From a checkpoint of a small contrastive image-text model.
Data: trained on drawings of small networks of dots and links, 195000 training examples, 14.3 epochs.
Rows from block 2 of the text encoder, named by matrix and row number. Rows with one number belong to one attention dimension. Each number is 128 + 24 x the weight over its row's rms, rounded and kept within 0 to 255. All counts start at 0. Numbers have three digits each. After the name is the row's rms in percent of the matrix's.
# v: attention query, key and value (stacked) (text_encoder.blocks.2.attn.qkv.weight, 1152x384, the v third), inputs 128-255
# proj: attention output (text_encoder.blocks.2.attn.proj.weight, 384x384, transposed), outputs 128-255
v.104 095:128127095067153128138128144160135095086109103157120143128128156160128128175140105123147128075128085122143124166115180086128107128141142128128128153149149155111102150121118117114080120128158128128128162103128132108056153061128128095067128114118128163136133128128128128118128128175097159128128123130092111128128135124109184187163128136121152141130119162128132128128151174118124131076164
proj.104 090:104128131137128128128137168128153127145084115121128118100151151077128113141079116128139120098128159128135106114118128074119128138116109113085128154128128132092128094128128147157163149148153128128111052128128112176124128101100158088128110114128135164175155178127128128128128139116104128180120128139137187128129140128135089128148094136096128155123127180111052128108159187145134128148133
v.105 092:128128130128102128110128113120128161160168127128137087071084128123123121130160128142128087128128178128138055110145161089085092128104145138169114090186123141151128123050128122128219107121138139115090117094125128167128143130128129120137128142077139113164128127128139128128093082138097159092119131115136128173120065128128105128183116055141146128110104128161111093128094125128132168128107
proj.105 087:128177128135101128128128193113125128128181144161128128100128129144155128185091128155166183128110134141117153121069137128114189128128083163088128149128135147119128079136124128116108149164069128154128087128128128047130128084128142128157128128094167128190128128137099128065128167128126170128147102131128163121128102128143181073097221118111128128128188116099141086123164128173121165080128
v.106 079:117128128181131148128128128100128131112128126194124109143124138118151135128128128159128136139120128128152128128128083110178135152154137161128131154128141128128091117167127128168109118128129140128128168131128109128099128128116128146128162074162128116144106102102144128162166128105084100102159128072085128106128137078128176087160130152133121128157085128137165093095144128175128180116128
proj.106 080:126151094145124128158164140134138140111131135128128113154145128136045112153180086126128128167155076107112143106173128128128162141128170125128128103177128152106099109085125077149084141128128132128069153160187159094146171128128093194164133128128129107128128145128128128128129168126113088113076167135089123118168113113117128131144114106128079096136128150128124133123126128117151128152113
v.107 111:128157155100070128128156117128170128128127099128111140152130120128128154128140161160111047128142119153095128128163128127129128103075111125160103053076128128117090165143164178128133184128109112087115116128128085133143115084122128126137105187128074147114128119128128128086165128052128128160123102147097128128155122165098128128128128128128128092128141160144141142142128134105119180136134
proj.107 108:126110109128126128112092128128122134128128142136128101128198167087132148131190085112128110120128128130131091096161128128128132118128109128134150163056112128151157128128165129145145146116121144088150093117119128121131080129166114119128118175180152135131112144124087137128148128103105158114117097128128128128161156121141152101104104114123132176157128128111092107170121135147134117128136
v.108 059:128117142170154207128113128153208128093141145128093148141126128120148128129128146200119094082131106108128157139166107128199149128148111141106128153147139137114119135128128124148076128140094092128128128137184170132104141128128128127128110180130120128128128128128170128078148145092128088150151128128128129055128182128128128133146152128146113107170137133128114128128128118128128128127125
proj.108 054:125101145128090128142128109160128134124120128128103111155128128129121128128128062128112102128128128120128113095160128143128128128133128128167155086109128096128150115128131116179077154079128167128089148119146128128168116184128119134128077125132173134128137159128128128128134128089133086128101092128125157144110140145164132128128084099135128179160133128149123147128136082128128126138129
v.109 089:138172117115128150138101172125135128128123126170096128123138125077128109128102148116141126155117128128159128085128128124129098128123108103128128148081151128117161069147166147128112171128090122128128141129126128126128168180128137128164104171153187128158141121127088127045128128116128128128143128138110083137168132143128102115128118150126075156137165149131097184109153128128128128187128
proj.109 105:128128128121136134124093126120134128128128168117128101155063067126123128106158128128128128126139138128128128171097128168128128128090128141122128112128126123134111132086131128137105128119133167144181120101128138156128140170158145128128134131100165128072128137128117107121089122128140128128144128132163121178094174104130128111143085129128087152116133101139210128135138095118138107128138
v.110 081:134165082091139118135104102119143128124128143130115128128182114150128128128128139120117128128155136151204162137086104128052128101108128130121135199113131147121128128128154128128145140081054099115095152145110128128128147128129144128157128128128094136128115185160128128128096128166158156124110102128105128128128155066163159150109134128128177128157128093128096161128128128103112128106128
proj.110 082:128128153175128170110150090101169108128109128103114154128068128111128128072152139143087160128128146182128094128152128128124137091128123128128141103128128116121128168128135128128128128128122125128128128132088139128103124128146128129101128143099080159146128128086109138145128128154111065084128128106128128128081121141128128110093128169128128144107085128144128128096112128092173128128136
v.111 085:160175128128120120100164128156136105112128144157133155145128101135134172074092160128124134154128140128147128111128098128141176177143122196155117212113128128128148142128091093093085085110118143109150132134071128158157128191103128152128128088128145090128146100128185125128137119129127128149128139128128096113081106084113121128128140086085128137097121128061096087091111128104140135122114
proj.111 082:106074135128128162133142126134128095128187142128152149142128109124116115128144128137125133128128128128108130118099128147126128170128168132128128078174128129110112134117128055128075134128098128129169159128150128098116163128184128185112144086141128075128183100128128120128075108162098128128137139122093128141119116104117128141128131156128128130169135138149216128128128140106130179118128
v.112 065:121121179166128194074128128128128093128128219136129146128128139108149095096092128120096101160149122135128128095073129128128131147128078128172134128128119128128128128072128140128128110104128131126087128122128128126151128128161080137128125106128129156128144181128129128128096110128128128128128128128128127126088125128132128145128141120092132121128128128148114128128135118129128163063128
proj.112 055:128128128153178131128128089131152121171128127118128128152125120128128156113184128128151158128101128128164130184124133142131128103128119128187097092177124124151128128128174100088128128135180108091128128128124128100128179121115128128102047144099124143100141143128093175128178128128128117093103128076098128128099137128123170128128128163122141139128079128128114164130132082128138128184128
v.113 087:143128073079112101128125128127149128128093128159106139128152162084128115130140092115128156090110128114126153154169128111128128105128099128076141151173128108125128128128118099150139128129128097128091134109174128108070128081111091069154124205124128136128107167141128128128116128065128128182128132128078095162128128128128161128128128133124118128172128128111133158137128128125119133142145
proj.113 086:128126139128114094128133137128117120105128115128104097121119128128128162185167128141067117129128149128109128128143124128094127128128128169097147128128128112131128128128128128169128145102128128102103105128108128181153128124135128070147094128118128131147153131128117139131141127133176128174115092184128147128128134128136153093128085107143085146133191128141098128141128134145183067128126
v.114 077:101150128116128128062128104153128144084115156128094132128074154103172128093110136115104128168128101089129101128128128067119128128099128128128155156080106194134137118128133128128128167128109120128128128089125121122152121128135144128136128128073117122128141129170128128083128128142122157190128140185094128140128117142119128114168169152083168082128129128087088154128139086127128113128128
proj.114 073:128064168086139128110104128141137159128128125081134157168128128122164156104128138107155150128101128128128128138119130197128172103111128128128163105102129128128139192156110104126165111065137081120178095128102094156128128129135142109151128128129176128069128128124136128126128140110104128055128134128128142185074116134138124124071128160137128180128108155128153118128149128165118128108128
v.115 078:129128132064122109144144128057098148128128088128114128128098148135128150128128145134133147096121128128128108157128142167113116112128171187128109186128128115141128151128085128124123128128071128144150089133167085115133135160128128195128150128107128128119103096113166136128102149178128105128148136128092128161086114092128129128117120128148153149083128115098128091101128126143096153153128
proj.115 087:112188110151128128138128128128134109171169130158114128128110102150120117168128138174189148154128128166113128155134142128120192166128128180110128096189098136118125128117120096128133153120113108128135195156128128128141179146159085128128119076128128085158145128094127086118091130128128114128157128106080154128128063128101159102059172121128081101139151128128128100118140128100193150128135
v.116 105:128128133143127143113108144128106110109163133140188116128128146116107110131136128110152188128128097105117138102111144128127128181128128131128164101187128165129106128128144106128133128128150128128142177126088112149053167126136135128090158076131151133132195128118101128128126128174096079128111119128136128119114110123148121133128147126138102093128083128128066126118128128112128128128116
proj.116 113:086128128092157153086128156104151130093128128128126103125106110128168083129098140084125128122172128100128158108128159167148128128109159086103128090151128128131127128122070128094090119145147128128143100134118091132108162082101128098128162118128152163075135112128169110128125128173166128125121168128128119128113127181138107177128128162125165127115122128163149175128155109139137176118128
v.117 069:066128137178128151128128163128058128103128098087112099128081128134128121086141108111140160128171126128128128114128128120128091128098166128128136106186128130130111104120118137136142119141132128162128128144132169144167125154147166210143128093128140074164119120088117164103128128153175077128088147097128111128128092140142099110140128128128095124128115124128128114128128112165128139199128
proj.117 082:107133144128105124090123145142167121138128130164177128116101076140147151141128185138121145131128164111130163152128128190114124112124152128157095128089109111127128120137094095087115128112104128136162128136098128128138139127120098141164095128128157111096131071117106098128124156128139130128129128128128157157128094128135128128091128128097128128156128111128219164132132104117138171128122
v.118 098:174130128148113085128134154144128128110128150116125123128157135148151128122156125122094102128128062150125112100146128098143087107086139107092154130124128162088128133172206128139172173128180115133131112123138128112128044077152177128093103196128128141128130112150128098128139112089128173142128112168114125083128140144124128128122144113146128150135157128140102190164131128144128062139134
proj.118 119:130103150085140110112111114115118162134076128128142169149128124137155158096128140100109128099128128128142095107128127170128091087107086128165139171064119099137128157168139135163155128136134144100101057096105128128128069128108160128128108129143142113110112177136138128128157100128148184125136099136173128130089177128150082106144082144129207178128145152103128153158128128166128141152121
v.119 097:124185123130128124130123128137144128068128124125121128128129128118134128128125119153128081139091138087140135128160110105092129139128119163146111120127121140174138128157128121150110104128116128103128105128107095054149128139120091115186139128128127128165128128143128071105099109053149105109151128128128130128206104125124128100157102072149113128147157166151139128115122128128128160164128
proj.119 101:141146103157090120128128128128152097137184174128156137137121102138128128148139139191135128134154128132112126107133073128125142112116116128128179123073115107090128125128154099090136147128089171124128145154118158096144128159218106150128105138127153100148128083112092151103128151172127114118124097148155128150062128128135122123101128128128097162141114066101132128128106108164128109128128
v.120 094:124128128112128128096157084141093128165120176140128112128121129087166135073128177128105170172128107128128101128090086141108126169128121128182135128112128133128103163076128117142128143075136126128128168152122109128128126128123128124111123128128128130128128188118185133188130128210118109128103099128149114159099128138115150160130134128111157128122121096111119114128179128128128166128128
proj.120 104:116128176125149128126135116129128156123111136112131125125094128163128133117137091093105159128107095148116128146128134161138175171117115161145128128215084148138128123166102111102128128128118082132128128133115107099114146143128124111128125112128089121131128102122148096121128135109128128090095129128087160128161031177101128174070153146142149131128102120129134128138080093128130170143128
v.121 084:196128134097128126143153128143071081129128117128148128128069144128128138128124101128128145181119179128094128095128128100125140128128168163128128128128178125085153119128128128128128128128123128098101135128128111145175139128128128148146186128091126099128171143173128128128146123128188128128128184108128149128087054128128111163143123099103131112084128157122124145128120156128121120128115
proj.121 082:125102128073172133094155128137128140155141124113128128125128109133181134092141166128128128141138143119128076128096129163108128128128132128128098092120166096109153142128128114107089142128128128128184131105132101120128128128128110121159054093129148119094120106147128111172128153100082128104128128130139128151145133170125076154071158105126176119138106144151176116117138128128101128128128
v.122 124:138137128144156172088103067126128128150128128128188124123128162128167123104128164128134128155163117128150094173128130159113128144128128128200117128128103095133124147120125087103140101094128107120128151135128110112116128128148140128159152102101128103140147128128146102153104128177128084128128110125114128120077123128081128128117123119125161139144143087106112128079133105128128128062166
proj.122 129:128101165128144148124167096128128128154101134131136113135105128145133128137170119122128167130128082162122128128141128128128160128098139153128120128207121138102088113128128128128115133094128059118128170115099123109128170125118113128128115128120074133128144118124097114096123142128143128072102173109086128129128036166092185128110153128116152081148084124146128129148112133128153121128142
v.123 089:128107147152100156128129155185121152127128136128161128110128121128135129184128091157099086126128114145072116117128144139120128128119138098128170064120128128128118128093169128128117128170144128128149126172127154156171128128134167076128096168122058077123128159128128128128159131100128138128079188173128141087128139179130109128138128143124135087168128170148128128169122122100129115128128
proj.123 099:104113149121125128091087128128133155143079128118142128128182131128128128100078164128098128090113125128128128113147141133136081064163128128128101128065146095128128158139128115131148131128157137121128121123146128128128089103094169158128134178139157150111128128128103124115163137087141176151128128114149099114134173128156128131147143147128190128128138164103128135147142120144128128149128
v.124 077:122140137139167108188106195116132128128129112148133105128128123134152150128116140105128141131148158082166168161117128089091128112094126128128143131081159101135144048128128128157128178081125128128128128144168183121128113111128115200161106087117151147204113191144078173128128128128200128128134086108115160137128128128128099149128084128128117148128162162159128124105128135128149143195122
proj.124 075:128143090127126117116128128137128097116117192081137084128128128093143128159149101182186128137161128128104128128135128128104099106095174128128106086135115069108128159089128101093128128109098128128170128128128128113123161128192128135144065115142128131095114159168128128128149171117128097088104116128128130167109109149127157148128128128135120128128084147116219128128128105135157128135148
v.125 100:183101128141128089162086186128139128128128124144119095128130128194128113144128086128128120086161114128090128107132159119128128107138128118137093073108169138128101128177192150088128128145102148153128128123158128119094128128134173110072128125116133146142127128088089128093140115128078159128128128128128175128129173129125150137169144128139140111123128135128179074158128147128128095128093
proj.125 111:115130094132138128128089128128124134137131129163121104094128128107128134108133128100172086128128144128126128115128134128110092111175110106098141192128128128141144128100128149158119128139128162128126116119145128146128126080064143172128130127145173128128119146131156111158126110118128146184163112129128103135147193128146115113167128145143108128143128128128128156120157163153083152128116
v.126 099:135128147090131128114126126083129120094125112128091098128097101078158128083114155128128128122159184128111134063128128165132108128121105123128121128087147128128128128128128123128128193128079128103128104108128081177179096121128132128128138128128128102138128081128128175107157198128183122151157147151104102152128128144139115065128106128114085120126121135128121179128165073086143104161131
proj.126 096:136151128104145152165097093128128144158092134115128128147127128152153128128131128155149128177134128128133128119153166141128128117128128134161128082128128128091128160138128128128100128098102165130197135128128141128106148179173115128147112116142130079088128109128156079144128126074112128084128137094096102153156091151151150106099130131129087128128128138128208092128127076128134110105128
v.127 096:119092107154128182134128119153128123101139145103116146167128078128054128128128142128099138157120134128141128128128128166128142128128164130096113139128116128178143128128098124128128138102128128134162133128085109097128128128132110179134113100128128118101128129114171128167129152115128092128128126128124128128128116128128136104131128088126131134087128122084131128128138153133150138066141
proj.127 103:128120167128128128128187129128133111128128128101128162134103132119152087135115128128128165128113123143125169139128128107128128147126128120169109128128101175128152128167106102055124128134101120128128180136149161092132140125136128151096134128128112063117161080118100128128152131131128129123128151129156094105128095128121151162128167135135183122110100140128128129103128128120118163128128
v.128 101:113106128117170127150190128147164148092129057103128130111128128121126115165123128082095162149128099120107095089122162150128128134128128137050136128128107128128126122128117168111110121145149146155159183162130128128123107088132130128086104133141078104121128128128142159092160149137120121168126151118128166074118128125097096128111158128128118113151128176127088108098152118151165084124123
proj.128 112:128106095095144128080128157128118146097112107103128136164180145156163128148101165128128143109158130117130143128109179129159128128163128128127128113128128128115128128138132115091128074128115128128128182128128132128128129116128162124093128098128146132101136087128166171147129128128128128132107148116128130112128117116154120159112160139157126128128136128161153157104140109131128134159128
v.129 120:128100170128127128128126174128125134128126129135139153106092088117128094179124062128128128127128150128099128116112139128128128167150087122046107138122161128128157128110099184056128110158126125125128118146087130126141099128176154128128126120128114182187140119114107167130128179136092101119164184136127142116128168128093122128149128152139104128141135118153189089158146138128128128113128
proj.129 136:128128093095135115078128177150128152136112094153128084146143156141178139160136106160125113113151132110143151152150141131108080116153156093123114128137128112128134174114132136139078128154123144123142102083128173132071128154104128114128126107120177105059128120128167134170150128125112097127129147128127111102157154107125109166128161128107128133134129147171121127128128128105113139128114
v.130 113:114128094184155142095128136137117128150139128128128128128128107128127099114119147079059172144078111147128136099115077108128158157098121176105128129128067128204092164072143128128137107166132128149105121158105115128128118128140108119110112128128145110128119119128140169128128174128132098159128167107153102102128172127128144179128140128128152128125059128109125133115172129179128128158117
proj.130 126:110128167078163100078128158150091117128128091128128171152128135128132090095148168135128173122158121121130128128128163138204119083128124128157083128128151128145170128171129088113133119105128128128128128102105113128099128117128118151133176128128121161163163052128128118128138125109088113118100128141115163120128144113114128128140150110128141131128136190165109128141128087074128121128151
v.131 103:148119107142145158139156126140131142123131153105114115164128098128080141155099081128075096126157183135141102077151128169128143128133100126128128142084152144128121128109100128101165155128112096127160115174125119090145069151153128104165095127176117128128128144124128137128159131122128128133172128070098110068128149128116105128128135128141124092173136161098128112128087131180128115163128
proj.131 103:145118099084101080110079128141110113060171122128077128128144106128157128128128135118123128121128125147120130144125145099141128128125094096108051131085100128128128101128128110122128070132104119128106102073157111146128128181072128179089133120128159085108132062128151189109128134128109117132158149128144110128137163148144117173128146098161128189175128128128128155121128128131136128128128
v.132 100:128065128128137152096165129174152155179070129124128154178150114116087128135135128110113130128076128141115130128149098154105140128131124113132128147128096128174154131155128144068102132152120125128157143122103124142160123128164119066163121128128108107087105090104128167128093128128104140145102128124106096040125128145064166170110128127145170127118128128135166108097135103176128168128128
proj.132 117:101139118125115098168113174129111128122128106195131111128140128100171128115173088157128172104116138128128105130135150134134128113128176128128120129138148068141128128150128128139139155107118114075089153126131128119122159128059128128142128098128141128144130124116128154128128120136096108117121126119128132111167150109131123134128147082181128156163166166175096183128057108116115123128128
v.133 129:128160117128135140135137128084128151128162101109131124101112102128116128110123124128128129121065125163128145147128128122136125120106128181137128104187084132161077154113148098165128160138147103128128137128128128131089157160079113128094162097125108102118128091172148091128105133141168125128117141128128143154086125100139067144128076084152174128111089090116063140128114113102155142128114
proj.133 142:110128184154128147128131163128114126134150122120115158182122128172102096118132189077128128148128104108134130128128101120133153111128088111116118119101132168128150098125141090128160128128093108128128155161137106118153135122156128128128135121128099123128135120141103128128128118115130128129092089128117147157121069158132128103084126128128079085099165127129132128128151136128134116143128
v.134 121:124141083128123128128127096112147128128118119072121132099128128114125146065096152135083107123101128170128128121187146144128128102096106132128129128153078144158094158128199123131134128128217128163097115103124143116095141127123128128132097092131133136074074103128171092147134128136129171151128122128128128127128128128150155128116128085115165131128128143106124136109114103091128156128086
proj.134 132:128053163148128117136155108128100164147128145128179088121128119152128134128128128089098153115096128111128155092154128115165114116128108129127116170103162128145138090146128109128149115130123122160066128138137103118156128095116128111139128145152099151175126152096128128128107146128147128151128105128153150096087087180128109096128127156152128138074138136128128179127105128161128144141115
v.135 084:128092136155164152100128134153128128146136121086181128123119128128112119128128128119128145128112129128127128128092128121162134128141128088128099103161099124128128149152170128099128128150126168141179179150167143153128128091163103082074117129134103138145152128099108128128128146168128128118149128099137172098135152121136128128095163099194128113103175155184144128128167135114128128093170
proj.135 086:122128119113161151111131176128128119128099117145105128129128128128123127128123157116096128079163153101098128090107128128110103128128163109153077128186129128155170142132128134128128128128093130120105134100128160128059128119128182142128171133128162129088162125118141141153128128122102128152104159128128088128120128143128127187164128155124191128119149128115089128128128144128128152128159
v.136 103:121103128128135128128128128095132106096121142155087128044098142135158138117128134138130128090128128136131128167154142103128072180128112166127128135144084177128144162097152102128128132128196120128128127115128158128097128148074128111084128160084125128091079102155128095128128108128122128128179128145128127128115152121128170128148113091128163128131128133134148104128128097097158153101100
proj.136 106:117128128131128128138125121134128140128138128173162133152128128128110131137154146135126139138128112114141128110128078142138118128128108113121150147128128108094128112128118128156098117151128128165091091128128115148128128135112137102135164121170099128123145154143121101128128105150128128175130079128160133122057128184104095128117143127125128149100141102133087150118128149137120142137099
v.137 096:082107136128113128150129145083128072124160114152158103077128126152128128128128128130150127108173128058157146131104128133104162151159128144141085154128128124122128110122125137128144128128128128116139128140071131128084122128105128128139134128145108124154141157128128140125128127157128106128176102085128126128128128128144128151128128128128118156140153062187137128163131126130145155128154
proj.137 104:128152128154128128159108108110151120167128156140128117136108128142128158136139105128157128128100123169128147127128095086128128138128127167107176140152112132128134127128144147146094173166126129128180089128107131152091094128166147109127128150128128130102128128134139093119159128128122159127136128128128128146055140128093137122110128127115131128127098117128142102110128173150111128151128
v.138 126:116119224104167128133146189107149079089160128165124105128101128112157115156128109128176126128131107089085128137075132166107128128157174123128128128128165077127128075121104149128128102097067141128128128128119128094155128157119128170086137095159128119168173128091087177102142123128143097089128126128128155133109128126128110117119128148147089128111129128119113110140157128154167134084128
proj.138 135:128181107126165148128137128128161149167109128128111136128128163157142096140091141104128129128144149117138128149136128120115128134162124164128148055200128145128128138076118107143150128173128128128193138137103128138121097118157129168105100106141128133093124128143128133163154159104164128069109162102114115160124109108143156174128164128102095087128142128128167128119155087119111085119128
v.139 092:162094087118120128107128128188128164165128128099179107165126149128119153068133118098144094118128096144069128139180175164131136111114128120165101082123142084124128117184182126134117130137141130128128101095207128084132143113126128163128110135170085103128128128104128140126133092092150152135148107164128128084144088147107135091110163115128124104128132192096125107107099128131128128128128
proj.139 099:128140128146115118191128128110128128128152128080134128082119128126122128139112174128193105130112128107155111128128170165109077128128099128128116128165128151128128028113113128107193104128124128128113112166163091136183120090128166129116127128156128113128087132113138148122105130145128146148128119129157102128125114147147099128104128160128145125126152106084120176155128108186104150128112
v.140 114:112122098151128161104183128128146128081113161139093157191148128150110123128133141229084122128128128183097119085150136092150170108145085128116149122136166128138135119116078128128108124135131114112128128130110107132084128147128144117128131162128172128136076123142147106117147173108128128128127138091128097130128170121132156115148128109117087128152128109175128129128128116128125138123128
proj.140 125:159102082115103107111127150128128129122153121165129128167128125089152113160167056171097128125127147118128128128120128108158128145102190128148126128097137113116102146142132148130054146103128128106115092106097154132111128171150094117107152099114155122128185110150128111128120088165117111112128120133129122113128165137131151104128128100116110152160124106103126099128128148128128152119128
v.141 070:116128128114129172095126128128180103107128118128118078128165132128128141111128128132165128128128128146086128093124128148128083128128106128128114128122123127128140128128176128093128110152088128128128128148118128127086155128169160144095080128167128195122128065099128128128128141134128128134169136119117128086128128128128088128127157117128128128128173173100128094128076128128128128114170
proj.141 076:109104074128106111128098160096132152128128128131128080103128128128125155128128128128128062112152085121128128128127098128098128128128128114128098128128110102087128128091119128150128128156103128172114088100150088128128131128076159147126128138128128123067139179128153164125128135128140128174138128128149095101128170139134128128123128166075130128118130094102121136117129076143112176136099
v.142 121:123128089116128128127117104113162128129127127110164138080148128144134119128143128179142128098143107128165176112128131097127130128108141130128118128128066128131128186128187128166170128114155128163094132128135149150075161128139128137127147089092128157116097133128125055138107128179128128137121128133128154181142128128138149186138128102128146161137128133128144169128155124072117128128138
proj.142 134:128094201150162128132163102160131128128100160134097128120106113159081130105134127087128122110135122106110117128128124111159132131128129112117155186118128142160128128128150132160128152143146130139128096137128128128074118118144124068166128168148076159164118146130112064134130081125136132128152077117083147151086103175094083084150117157120128116066116136119073078128119138128153135163144
v.143 123:099128115128128101120146089090098105135128104147137153128157103128118132099128135172120139095119111134166147115154069128163166146101128128128143128157063171128153137094170134164067138106138093152146129128128156128080115153150101091128155095141128107096128104146151071128111128122081128089139128115133113184104168121168128164145110112129153119146128085149159128128126106130128186080172
proj.143 142:128112150182106130181128128132138094142128141128128106139104115145090131124155109125118128132110128154128129101132108085128185162110134165117117155118127143128141128147128108159110148153112102123061128112142148140092136128128128107110108161172103112166165171168115096108128124144112133139115120128105137128079073128121100122167101119093128142130119093098052103104089202146128146168156
v.144 125:055120142175128128143164158207128126135128129125128185113095103128132128152145108103130159128166110116128125094079128141113156116128095057128120128123126119105109149162119148128196106128078128142128105098143128133171128111117120091128104128071136128128121158087118169166119147096118177117128176128114118128094128162094174141091138163095116110128166144128170141123160141160113128130128
proj.144 160:128094106090162127109099112160117124128090107111152128123164128128123128128128068157126154067143179134145109131125166159128135137106177136114128141128135116148104123141100179116111163110176139091128107086115140126072131126128126128122128122134128128125136120128137150128128138118121128125136135114128128128206145120162154130176128127121181147154108166152153128128146119148123128118137
v.145 110:128129128128141128133175087151144131128066136175128173138154084147146128128135149184081168106160109151134128128114128076137130111126128128158143176175089128142128128091156144157151136128117088158103128128120142139128128128133115104128141087060153144085054140122128093159128128128068179128118125098128128123128178169140177128137153146105128128189143078173180131117139140123128128090152
proj.145 122:155111135152128152121119099145128114128128128128127128131112128069139128133128064172103145128128128128128138113145122128128176128128173109128139167108164128141128157160133172164082198110168126105084100112128155115058164128128128040159130128138093167164184137128110082088118107128105140144152126117101169149117128128128131106167096123133128157128119152128095114121092181136156136081144
v.146 103:128128097128128111134200128128145163128124128103128125109126128146128128133128128092128091128112128092110128087126168128117143121146128128165128096128173093134143128179128126146128128155136151128133113128147128093169154151128113128128128143128074128140128177139096152131128102116115122128105089152128167126128065158089106121096179128128123128137124128116073112122128133128160128125090
proj.146 114:118144128142128128128128101114139113128128131121146128104163141140128160117087128128170131128128095115120111097078150139108060128128117111108150130199118128131130079125128157072172128128128155096172135153128134146138091096116163141111092104151121128127110128110128155128134122128178156149138133140138119128135082122126128128106130158131145097129134128124138177128128103151113129114128
v.147 139:139114123169122124116103134170148124154120109154188128131170129179115129128099156128128134145160133157121143145128128162122125141128131115165120141119115122085115135150127128128128114094085128157125120095180101118128128096128128090094172128114128102128130105105153134174128128151071140129104131128140123107152068148135108188078128112122181115168168141141128200138156129130107141091090
proj.147 166:110086158128152122118107098163116128117064119130135128131157120133115128128124141093138165079115111129102129128128185128128176103147139142092109128147082146195108101141128141122114148146160110084101162128128135109128145088129157107128085109139144149175126113136096092131128128110141107108125128122078137128106128134140146134162153130168141137138110111138124143163144149155171099128135
v.148 094:160143128128108134128128128137139085084134126112087135171070145147133128149088128128128115152150108110096120128128141141115128141128191128126162141106126129128117126090124128108047124155128097110123112154161121128128128134136132174149128108191128138152155107115104128118128128073126102128118128128103131128120106099163128070128160122148128068156030137135128119128091147126129128128156
proj.148 109:132120128128113140133128122097128128152187110102075128104089134170107128126116162139148092159128128145128128128127091141111128156143084128128072073151082128116155106094108089128109078133113139143142131128156151114167131127134121169140128108134150092128128113163131128161155129173155104078093110128175128139128140150141115150115128128111128097111156103074150128106162096126096128128104
v.149 098:128128128133100126128128128128158128168225128128128122111100149111126128120139086128128141092128117128160166121064108147128128128128128099162128132138131098056112128158074128099128171152062118128128121159107108132159128107128128162110174128152167123191128125128116156146094128107128129092128128128128090125158076130144099144135128128114076128128124087128128128106128128128131094155128
proj.149 101:142162072128128140128130126128156096128113137080128128128134115092128128128128128128169128128146128128107097128114128128054110128138128127092157133115125128102105128092134159128128124123158154113178128138147145134149105128128134128128085131108128148097128138128143104110138120104097128130147166118131128170220113106128157128120114126128128128146128132128156128160131128131163128101128
v.150 087:128153126128111098145117115067128138129153128128128138117139161174123095127161152128128128094128128142074137139123163106154220137131108142128154128144175128151142119105128128134128128128072128131100121123128128163128139128128144128166167147145131093151108106137106128128128116112128128128078131099132128122128096117131170106116095148128112122128114127200129080093128111098127156128170
proj.150 090:160153131187122131163128107128159128152132098128128136168138108087118128118194083131145151168091128194130128128130057128093189185128139128133128084173078122122128111128093128157128163128134128063133121141128128148128126128128084110138112128133128128171127116140109097123128134128128124052094157128077137131128128149131159165151132096105143089142159146094128119128139128128108132128128
v.151 125:113104128128128105139139159151128137134128124128211158173141128156128135128128141139117163110165123111164128140079120155128109118128128079107128135152128084121156123111128155117166128095122135128131162116128128131128128128194171116128167117130142160150128142083103132128128165165098121101128128152136137128112121128130128128073128165092128129149175146122103154132106126128130153120134
proj.151 141:138150128123177128082114142162140128093054129128128089085136137089135139116087117133125128077146128128115139128128182134140152139149173128107128147128121119128128143101122165138104140126178157085128128128103127154052089128105128103128128123128146161125135128128128117128149144101141087116156137113074133104127138103148128128140112131123132141133100128159128134128128137128154101143128
v.152 106:156128194144128093128128192145166093128135164168128128156128107101128113128128106121133152182119126101108129111059135126077144117166136107105110172109141128142131091134076180077127128136089146121157146135103128128203128128154128128128128128128115122128163099073112195101128102109124098123167133116138142121128128128140128127123165167134105129118128122147128121128179165177161086128156
proj.152 121:118157106069146165074093119115128130146121091119123128128147149159162099127119145128105149140128155114131141128129153120128123128173145128146128109138135128145142128111131119115105113158143132137186157127091148125105144160128122155102137128096175128089128128152170146163157128123113134124100148128124128148188189075139162150128153099128128156149128169161196128097128076124114095108116
v.153 112:133109182162151157073128137128128154128128130115156084128128130139105120124109098128092141090132128145097128142128144128163128097109089128088113128099171143168148115125118152111128099120091128128184149128126128128102129128163135128102112104145125128128128116128128128130121131124128122111178128090107121116153176128169128124086128132145103107128157120128188128128110128132137132119128
proj.153 134:157149098146128128103139180128127139127128118129103128128128128135128159149128107128132072131088128129120142100128128125096106167147141128103111146130128114085120125115094128146112128134128180156096128113128140147128128128070167128128162159151160106070138158128128157128142134114132114134153162117132103095092124126159110128141128151112140140122128128119102128108128128128128118139103
v.154 109:109112129076083128128093154157151138124164115109128128137128127106126171128128136128163143105128124071128105128087169094101105128128133139165128128122116128076133128169128107134227150128138116107139120142128128088121150124154147123139128128128167198134128150098091128153128138171154142120119095097128135154128112128137123091107160107128098128139144120074109128163128128119123128187128
proj.154 124:128172097077132116097124099135125161115128140128124160081116128124125128136099128128162081104166113144128127104124128175128061090128113129104168178086147114128093122082177128136117124104134169176139043143128098158103099128138129110152128128141102128075090173128148128128142101101154129165208103128159128133128176127135118128128084173114127133077099128137157111152154128123128142124131
v.155 094:128076146135128142088146131174124145128128128128160139130128092133128128140128128127096128091135128159094157150128119175128155137123128128120089083132113124138128111178128166056073128128128128128128153069140171080096143138182128093172105119131128128162157128100142123163128129112132098121133157128128126109128128157129128145125128152128159091128128128181191099151139123128139179150128
proj.155 097:159128128194128128188141128128128116131097138128114054128094124128128163128128128124121081111093143128128119109128128106103120128127146128128107134172128101109128089148128097128128124155139118102077106128149167110124156128092128139133147128190140146116161177128124128151126116141111096128127146123128128065128103132129108173179134128128181057128128098102066165128075112133093162149114